A small image classifier, trained from scratch.
Training: nadamw at rate 0.0026, 18400 steps, held-out accuracy 100%.
Rows from block 2, named by matrix and row number. Each number is 128 + 32 x the weight over its row's rms, rounded and kept within 0 to 255. All counts start at 0. Numbers have three digits each. After the name is the row's rms in percent of the matrix's.
# b520: branch 3 second 3x3 conv (model.blocks.2.b5.2.0.weight, 32x32x3x3), inputs 11-21, a 3x3 kernel for each
b520.0 102:121143114092155071066157056100115132170166128183101129091126134082154077124115096107127183120093106095137083114135148144160181133213174102117096110159108127113114145116200163058205122083153125122137109142121129145146074073116114132154153089143067057094134158128160067141105114166152112153124147100
b520.1 102:135082110109149104133083107136109117170089142069152144150128111100105117129134169178128084144122112123084107159137176188136195166146176153121082159124100158130102101093113136094079080102065078168156086183160069196160110121109174134126123114182126119088133133166070177158105098126112155130160129105
b520.2 100:150058124121094156148132138126100138179081146131122191128089154171086175154114149136117083142095166189115084154110092152110151143132122135139134173101116130122144133126070125132100112096075091154145098133166093131177122154074158178155149138145094109104180103130136060212144107119131101103077168105
b520.3 098:112154140157122172136169080140089098085065122192115126175099144144103089130073127105162121151119197108101093089083198109097132132113115136150184150098179148114170124143107116126117186131155100106086086115110064127111136122134129159065084155099143145074103085086157062155152067155109089097126129100
b520.4 099:210021162123106117093157097107144121171123123109154137139159126099137094136100130160144134121121107127127110134137130165112166171110176102121100104176068061127123097179120157102176150044164112152119114179109080172084081105134098143108152134133087137099134130084135167145161038188136124141140118101
b520.5 102:117126105113143077135088156150103108118112147151174173057159127111103134081118177154135140075162130141104127164058155180098185183170163069157117070157119135132123146096153179055173140117135156167110149165100130145116131156074129143148119166136160088071133078139142179171115096108155132113160129161
b520.6 099:079155067144086158137112157141094150101158126117141087171101128146087126083115161076189165189137176117103088101119119114170144115140134136145114123140129080139095162075153154153067119141123096118109089133139118144153087127169094183138142147092138116146122190113164160132111178056164064143123119126
b520.7 103:110114144125140147107078123079154158120124193112163186120122118089074138089140114148134068098095074124065085131140085123106095118139086111058097143084095145124127092100141061091106101088117131160108150131146131141137129074082186105063146108068102095091146131125091148125124139140143131166139129153
b520.8 098:131124116114099146149103110118125141160176096106170138110143131192143075186130073088093117076116129122090124109143073090127093120121090090086089151143161111102121117121138113141095091138091098105137094109133117108115156148070111160137141134103114118071127170147115110086093071095148159169120089066
b520.9 098:142141129137112132122148123156147141132124158123074077138059165124136125138113131109076144111149163132099147154129135129100099133080142153117069056106165159145073133107110103145091131135157136120105118123110117118104087168165111117144111099067163167090107028151151126034194153105033129159160125091
b520.10 105:064072113109105130068097126067053122126129145103092147136060097113111119133096123134111073150146136106111089129092126096068136138092123144155083154064097157159108115109073098092093096133089094164166093146123104177133161113121192124139146089062114111083127114121079134093075141123076121176124172121
b520.11 101:138141137081118123153125145166167164197161161192180194192147137137142143117164197126107092095114106158166150098114104094131113095139087094044093166130137137093115089168149091118140085156127172135095195093078176084110187176125152152163191126186187150105160118148112128124143090110122142154149141148
b520.12 101:105118123125104154152144199159093165124122163162160200124104156144088155113112185127148108079099087097108121166122144138166162141151154113098090143126166138052153124149171084214093047211047117134136106138133115141101102110131103132194119118175117119138156089175171081187103148118079169077088171121
b520.13 100:143150110119116082145153096184183159191098134143105159190102141156121102140144122071078131111069090152130104191140125143106083106146106079138118117096079130148126153121151067090137130096140108182094181146105174140138180136156131146096142107080147177168191050104138087127121149123101099059100131138
b520.14 100:090188079081160075150042142143088117138125121055166109065137105145090116139093118142170163077168066135097078160127142131162141140145129058150086122135127130109114190082183184081144088116084156147131127143128110129132154123118113125145099154138112070104110156178137129134073157026107181090150080139
b520.15 101:161114097115124144094120051142133122130148133147108159128017132162192114116116099122083088128098166065087113140109108157109112139075105122103076107141154118105105092144115179041134134061068137149106160137099124140107107077005157146119125129114138074057135119142151085149151113097144107174120137128
b520.16 101:056193056110158093149068182203114143125107102128155130119138088145066080119141160117155128108144099101121122151193121115138154143155100083154098121109095140086161185137186172112177114158110101122079140096106131063099101149134117104085095111115176063155126096116121113125071173047119098093123151142
b520.17 101:094132099134118154138091103110073120139116148125147147123135126133087087136132137103190076136125074149116094110131185151128165140128154139153042116146106113140085141097154122149107163095120111103160128135162121113159143102062127114124128149062142116094075089109101105143106117106116153167118156175
b520.18 102:134096138206049186166089161112090152103177087159161135118123145141133140109155123088127117167127138123121172130147111156137139177112195156070135144133147096163075099157099100175091131117144125161133124150150133136131106086105099111100113125134133079142111141082068182122105114141169048202183095177
b520.19 101:146121124155117144156129124101139104063078102127112110115170114139143123098161056096120063117157109133142084091127150119128182102124152120167121111140111085150116088094131127129152163112126189064179206074159204047166080137124082119128067156107168079121097061111090072155119134104119112087132158086
b520.20 099:133096108139156170081138130110123132159142123139124111144154097104094138045109117151120107113150145132115128091101158119074170108122165125149179134141125176173166136134110138115114150149122118059114139097061127095104132153112184139145135095085148121144143086072120113100110097128155088152121137155
b520.21 099:094105165071113160115102141059098103142092071157160166066113143060105073123119116086135166067086135117104097158133082140125123091144081086144120077150108110101145183142057156151083072150103074146141066131148153094146112134109065152112056112142102131157129112113098107137106121164124091139093140160
b520.22 098:110101122118129132142106134148104120153077139159109151137127103128109074162137148112169098122175085121128126152108177141119169116126168095177128125154120106154111127112133127089120152107100065111167075090182044067182146183088122140042146187067144154109088093143074070186112097080092131127122152154
b520.23 097:119107121139132127158117129168120093135131124177113114128139096175044064138138118088151125141153133145120163120141184163153180140128202143164164120154171117152185150135122112140142167114131043062190040116168054074156102116083085125097142126115166102072139093109097107113084096131129119142145123175
b520.24 098:146110096126168140124073128127130162133098132111136142175187099088080131181131106124076131134145122105103121087119127125082125107119084044148160178144092085147169125132073121112125124115089107127135079135093097121136184137131130155120143120122146093152152148072047087134067146167133077107074146173
b520.25 101:144125168117135102108098144123162131118142137167170107111144183111123152086084142125154143120140143187095104173117150168085152175106118080155139098160139094131150177126120198108131143083085157145125158145121114133162134155146161111083151188107146130125134125135135150135144079136143092164169079118
b520.26 096:143122126114107121114085161110111157129129103133096097092155075145093157121161076124137094154108113159151142145168117165090123138131129110107133127125126091143158110127110160104140135178140158127148134153127154124106119175146087092124142135108150083176122150062148078082120158089157112192097154097
b520.27 097:141151088122136088126133112172111080117120107093135092110181102074157084101154080042083083064105108086097176170124109147106091163076093044132125097090127114139136162108138109087162129106198192083167189098175192116164134182163138129122069144137155192181147095106086135103140150140119048138165137119
b520.28 099:137079141136109150075156100113142090135096111174094197164077141132135111072160121141129155163178109103137164123136131149126126153139065130084128098138177091119122113117096150133126189084137101113131166115137154139101134128080117178106088163199134137065100131124174114208164037124136088141079198083
b520.29 095:133128126127125124110116120125128187210163133162191109137122173165129147124100138165095082117087130122019119160150112159121116176139105156075140159112112126106112102123083121097091113106070115208120153196123150206113141074147124122102128103143134092156145146095082196096089134154140111099161094116
b520.30 100:141110147151074186109103132118065145098121124112103145171055179159095196113071109115155125174084160118106180186119109177122124179111117146111150159103158106119131132115089086151110134112106087191148063186169053170108090091160107128153103119134071076156098109114105116146103110113132121154118158082
b520.31 106:173084140157129149167103150142134139196093198214144164142138115131124132145155118145113066131127093135132130096170139089145161156141140145090103151126168146108102045178114082170097029146040155110134167130150162141104077108118133109156063122120183026109179088150151126103090106080101140142142140127